{
  "n_mels": 40,
  "win_length": 512,
  "rnn": "gru",
  "rnn_residual": false,
  "rnn_layers": 5,
  "eps": 1e-08,
  "one_sided": true,
  "adamw_lr_other_params": 0.0009
}
Rows from block 3 of a small multi-label audio tagger, named by matrix and row number. Each number is 50 + 10 x the weight over its row's rms, rounded and kept within 0 to 99. All counts start at 0.
After each channel's rows are labels from the 100 clips, of 14976, where the channel reaches its highest value: "strongest on" is what is common among them. Only what is clearly more common there than usual is listed. The data: synthesised imitations of 52 everyday sounds, one a clip. In brackets: how many of the 100.
# conv: width-5 conv, stride 2 (model.blocks.3.conv.weight, 368x288x5, each kernel summed), inputs 96-191

conv.344:43 41 40 49 45 47 52 46 38 60 41 39 51 44 34 45 64 50 58 42 61 38 69 62 42 61 43 53 50 47 62 52 42 53 53 46 47 57 47 40 48 52 70 37 48 59 56 59 49 54 61 41 40 53 46 40 55 53 54 37 60 67 56 33 29 62 47 52 55 35 46 50 53 46 30 58 56 37 41 42 57 50 47 48 42 50 58 58 44 42 51 47 26 48 52 47
strongest on: nature (39); clipping (34); text has "clipped" (34)

conv.89:62 53 67 61 68 66 42 53 51 51 47 64 49 52 60 42 55 48 47 44 51 47 55 57 38 35 54 60 35 44 58 49 44 53 43 56 47 50 63 47 64 54 37 66 42 49 54 41 55 60 54 43 57 54 57 49 63 40 59 48 51 45 50 47 30 62 51 38 46 54 53 27 48 40 58 49 54 58 48 58 49 41 41 57 54 58 59 55 62 47 45 21 40 41 42 60
strongest on: machines and effects (90); explosion (42); laser zap (39)

conv.329:45 40 49 36 48 56 44 52 59 30 46 53 36 48 57 50 36 48 55 51 55 51 61 43 53 22 55 66 59 70 49 50 34 58 55 46 50 69 42 60 58 48 39 61 58 63 50 34 52 71 46 36 76 47 41 40 59 50 63 49 73 59 41 49 54 49 43 50 45 56 46 48 52 68 66 56 49 67 43 42 49 38 59 57 52 47 45 43 37 46 71 39 55 42 48 44
strongest on: frog croaking (37); creak (35)

conv.240:45 47 53 39 33 52 46 56 48 41 54 41 67 58 56 49 47 46 51 38 48 63 37 46 41 30 56 53 43 58 44 41 46 36 45 47 54 47 50 50 64 66 68 50 64 51 52 46 40 65 50 44 62 66 66 60 60 44 50 79 19 64 47 69 57 31 33 58 40 40 43 43 57 56 72 59 45 40 67 44 52 36 50 55 45 46 67 28 47 56 58 47 40 54 53 49
strongest on: quiet level (58); animals (42); thin (high-pass) (32)

conv.121:36 57 43 42 59 54 43 57 77 46 51 57 53 40 54 49 51 44 59 56 61 39 61 44 62 52 43 40 59 56 33 52 62 41 61 44 46 61 52 50 66 60 22 41 57 40 46 40 63 52 44 56 33 46 53 53 46 38 60 70 43 55 58 45 45 42 31 52 42 57 44 27 40 54 55 65 53 50 62 47 38 46 45 64 59 55 29 59 32 62 71 50 58 51 41 55
strongest on: machines and effects (72); sawing (62)

conv.296:74 45 57 55 50 60 49 42 40 57 52 51 58 60 53 55 55 48 51 52 51 42 39 51 59 45 49 45 38 63 54 59 57 47 57 59 68 38 53 60 79 42 45 32 68 43 48 39 49 42 48 49 46 45 56 53 49 50 53 49 51 50 40 33 62 65 38 51 34 49 59 51 62 55 49 56 48 51 46 49 52 40 46 57 58 35 67 47 51 58 50 34 45 49 49 51
strongest on: machines and effects (90); electric buzz (48)

conv.222:49 45 53 53 60 77 30 42 35 37 51 42 55 42 38 54 55 52 54 26 38 46 59 46 62 62 38 38 52 40 56 49 47 58 49 44 32 52 60 44 51 60 58 46 38 46 47 65 44 51 44 63 57 52 58 51 42 51 45 57 40 47 47 47 50 47 56 60 44 55 47 61 42 46 35 51 64 41 51 46 49 52 51 54 44 71 50 62 51 54 42 50 58 48 50 66
strongest on: people (86); chatter (51)

conv.153:40 49 44 54 58 51 45 40 62 39 59 44 50 65 57 43 49 60 52 41 57 51 40 46 57 43 58 52 54 70 79 47 49 41 52 58 60 53 57 29 38 68 42 74 39 42 47 38 40 41 51 54 50 56 50 43 69 56 44 44 37 52 60 34 48 56 51 63 63 45 70 36 52 28 42 58 44 56 64 55 46 39 51 46 44 58 35 57 38 57 81 58 55 48 42 32
strongest on: household (84); creak (50); doorbell (33)

conv.321:83 50 53 45 36 67 47 59 37 72 39 52 52 49 39 57 54 40 47 45 46 50 54 34 46 49 53 58 47 57 60 39 71 64 39 57 52 39 50 56 54 54 47 46 57 31 49 57 44 64 63 44 54 44 48 34 52 47 52 51 68 55 33 64 54 36 35 52 67 51 55 65 53 45 65 34 56 47 44 42 47 61 47 41 61 47 44 41 38 61 70 61 59 60 36 48
strongest on: quiet level (71); pink noise (59)

conv.167:45 58 56 51 61 47 46 46 47 38 59 49 44 51 36 45 55 46 53 47 38 51 59 45 45 45 50 49 44 62 41 50 79 56 51 61 39 57 58 42 41 64 45 45 53 55 55 53 41 45 64 51 34 50 57 62 55 54 45 47 60 61 59 58 52 37 33 28 56 51 28 37 44 43 60 50 31 49 65 41 70 65 42 44 46 53 43 52 57 54 58 57 53 61 34 46
strongest on: frog croaking (38); siren (34)

conv.275:48 59 41 52 57 52 75 47 61 37 51 42 54 68 37 41 45 54 62 61 53 24 56 58 49 28 53 64 61 35 58 59 54 43 66 56 42 42 50 40 36 37 38 47 45 41 51 43 53 48 36 48 54 68 50 50 43 46 58 58 42 41 66 47 64 45 55 53 33 43 40 49 63 51 64 46 58 38 51 65 57 46 51 43 55 55 47 56 48 45 75 40 53 56 66 37
strongest on: mooing (44); church bell (28)

conv.316:47 44 67 59 64 58 63 50 49 43 53 47 53 57 64 65 50 46 51 19 50 71 35 47 44 49 55 45 69 67 48 51 57 41 66 54 36 31 41 52 45 64 43 37 54 60 40 52 57 45 61 48 40 48 54 49 72 43 46 68 43 37 54 36 39 48 36 39 50 41 62 51 58 49 37 51 57 49 72 52 56 43 47 56 40 59 54 47 46 43 59 43 42 67 34 63
strongest on: quiet level (63); white noise (45)

conv.196:53 46 66 54 33 50 52 47 33 48 45 60 38 57 40 46 61 66 24 51 39 42 25 64 35 51 62 51 67 63 41 44 47 64 53 63 38 51 49 34 57 49 52 49 44 68 55 51 32 52 49 51 64 61 60 54 52 53 57 37 46 62 43 27 64 43 55 44 47 59 51 37 68 34 48 40 44 57 59 59 48 56 55 49 50 51 42 39 45 34 45 56 32 51 61 36
strongest on: drum roll (99); music (99)

conv.45:29 54 41 48 50 48 53 57 58 52 52 58 49 56 57 52 52 53 71 56 56 66 47 49 56 57 43 40 52 39 65 41 41 37 61 39 42 51 41 46 47 55 59 27 42 50 39 45 69 55 41 52 58 61 63 53 61 59 47 50 54 49 47 33 33 44 63 60 67 39 76 46 42 48 41 58 64 60 55 48 49 56 50 65 34 58 38 53 57 65 54 52 40 62 57 54
strongest on: quiet level (65); machines and effects (64); sawing (62)

conv.88:27 56 60 48 46 39 62 33 51 32 51 50 48 46 29 36 67 54 54 53 51 62 41 50 41 43 62 62 47 58 53 56 55 47 42 52 47 51 44 56 53 55 40 32 56 59 58 48 53 48 49 54 66 60 46 55 52 60 57 62 48 39 43 69 45 54 58 61 55 40 52 67 39 60 43 55 42 43 62 42 70 60 55 50 59 43 46 44 54 62 63 64 52 43 62 47
strongest on: machines and effects (51); sawing (34)

conv.66:41 50 71 27 69 37 43 41 42 29 44 57 56 56 70 52 65 59 57 32 48 47 60 49 49 53 70 35 56 51 42 42 61 41 42 54 45 50 56 65 52 48 46 43 43 65 74 59 38 49 54 38 54 62 49 51 38 44 48 34 61 36 38 48 60 56 55 38 51 39 74 44 43 69 40 43 47 45 43 36 45 68 56 19 50 43 62 44 51 49 36 60 67 52 76 41
strongest on: drum roll (35); music (35)

conv.4:48 58 62 53 59 38 37 55 49 45 49 52 45 57 45 53 57 48 58 65 51 54 47 52 41 34 65 51 54 52 55 44 47 47 52 63 41 56 55 37 36 54 60 67 53 45 51 38 47 57 59 42 38 45 55 59 35 51 48 55 67 47 53 78 60 55 60 48 45 54 36 47 42 39 50 39 45 30 57 57 59 57 48 61 45 57 45 57 53 54 54 38 37 31 61 44
strongest on: machines and effects (59); sawing (50); mains hum (34)

conv.280:59 51 50 31 56 40 50 27 47 34 51 46 61 50 54 44 39 41 45 42 52 40 34 62 46 59 63 50 53 57 52 61 61 74 46 55 45 38 61 43 49 43 43 33 60 49 49 46 42 58 55 59 59 59 50 59 45 45 53 65 35 70 38 58 60 27 74 58 45 40 51 52 43 53 57 44 60 45 43 42 39 56 49 30 54 51 52 50 48 62 38 42 46 44 46 51
strongest on: quiet level (62); nature (38)

conv.202:39 56 39 38 49 56 39 59 45 44 53 38 48 47 59 54 48 46 58 48 47 42 62 59 44 55 45 59 38 53 53 67 70 52 27 60 54 58 71 56 48 57 67 51 60 41 63 59 56 51 36 43 45 44 43 50 55 50 48 45 68 52 52 42 52 50 39 55 42 62 44 30 32 59 51 45 49 56 71 54 37 53 64 58 63 56 64 50 53 44 74 57 47 48 42 40
strongest on: machines and effects (52); white noise (41); muffled (low-pass) (36)

conv.254:41 37 54 60 60 70 35 49 45 48 58 47 52 35 25 39 46 55 41 59 51 54 51 42 49 59 51 47 38 44 69 48 37 49 63 59 29 64 55 59 56 29 58 47 35 56 40 71 54 52 42 55 25 54 53 50 42 43 49 63 53 61 46 52 44 66 65 54 56 36 33 66 46 46 42 49 66 63 76 58 70 65 34 59 37 53 44 36 46 47 42 41 34 56 31 55
strongest on: quiet level (70); sawing (25)

conv.295:61 46 55 42 53 56 45 67 46 47 63 58 60 55 37 71 52 50 34 37 40 46 49 47 56 39 49 62 56 59 30 39 64 51 74 65 47 42 35 57 51 45 51 41 60 38 43 49 48 40 71 51 48 44 47 42 48 41 45 51 38 41 56 46 36 45 56 59 63 65 59 49 65 46 57 70 61 48 30 59 43 29 42 47 45 48 38 49 62 56 46 44 68 43 77 59
strongest on: reverberation (72); text has "room" (72); text has "reverberant" (72)

conv.191:50 52 60 43 58 49 43 38 43 44 44 72 72 59 54 57 37 46 35 41 75 43 61 35 49 57 52 42 42 36 53 65 51 42 36 47 22 52 40 29 48 72 48 41 50 51 52 46 46 48 53 34 51 49 64 56 59 42 48 49 50 47 45 49 48 47 34 32 34 52 50 46 53 54 37 52 60 34 66 38 36 51 58 54 55 59 57 53 70 57 39 46 40 47 53 74
strongest on: people (84); coughing (61)

conv.317:41 55 42 60 33 58 44 67 38 39 53 51 48 43 61 48 45 49 68 22 54 47 22 56 47 60 42 45 61 66 52 44 59 44 55 41 44 55 37 47 63 54 53 45 47 49 42 46 65 51 55 55 64 53 62 55 51 43 23 55 64 48 48 28 52 51 52 37 58 62 46 49 65 48 49 45 55 52 49 59 61 64 45 53 68 54 55 49 56 49 50 61 28 35 64 61
strongest on: quiet level (58); nature (33); rain (31)

conv.43:54 55 54 56 57 20 65 37 39 47 50 33 58 52 56 56 56 45 47 46 59 55 60 48 76 49 49 53 45 64 63 47 57 64 59 54 50 50 54 49 29 59 52 51 52 53 41 55 43 55 64 50 35 40 59 55 38 57 57 49 64 61 61 39 22 53 32 54 44 45 39 63 53 57 66 57 45 36 44 38 70 61 39 50 48 55 57 34 55 53 55 37 48 67 50 44
strongest on: frog croaking (56); creak (33)

conv.34:54 53 45 53 50 55 36 66 61 63 53 52 54 67 44 53 47 50 58 68 40 37 51 45 57 63 48 51 37 52 41 58 45 72 53 64 42 44 45 53 51 62 70 52 49 68 54 48 41 41 54 47 38 43 50 47 49 57 37 42 36 47 67 44 61 45 49 51 65 64 60 41 51 68 59 54 47 61 60 38 36 49 35 34 50 46 42 43 52 39 37 53 43 50 40 64
strongest on: reverberation (69); text has "reverberant" (69); door slam (26)

conv.2:62 45 54 42 50 57 46 45 48 45 55 56 53 49 57 62 53 52 55 28 59 48 61 59 37 52 54 57 27 46 50 54 47 45 51 30 52 38 42 59 41 56 48 61 42 31 45 41 57 50 48 54 56 52 46 46 56 51 46 59 47 58 41 63 59 41 58 43 58 44 49 42 47 50 53 55 56 27 58 36 48 43 42 59 52 53 43 44 49 54 51 51 34 44 49 56
strongest on: rumble (71); thin (high-pass) (60)

conv.16:56 60 70 54 61 67 69 57 63 42 51 42 40 37 43 55 48 42 30 56 74 36 48 53 54 59 45 55 57 48 58 53 57 55 64 56 46 55 64 50 46 53 56 60 63 32 36 44 47 51 58 56 52 51 55 65 46 36 49 56 68 56 42 35 53 48 67 34 60 63 70 34 61 52 40 47 43 54 52 49 56 52 41 43 56 66 53 55 52 52 48 53 59 54 41 51
strongest on: rumble (35); pink noise (31)

conv.357:60 50 24 77 33 42 55 49 47 44 63 59 34 40 57 71 60 41 64 29 55 49 29 62 36 56 48 42 55 44 44 37 45 41 38 49 74 59 63 42 59 50 59 54 63 38 35 45 55 35 62 44 48 51 54 48 59 49 53 52 44 47 44 45 53 49 44 54 59 40 60 39 56 59 55 52 45 53 43 69 66 66 42 53 42 57 41 54 51 56 54 48 30 43 63 51
strongest on: household (39)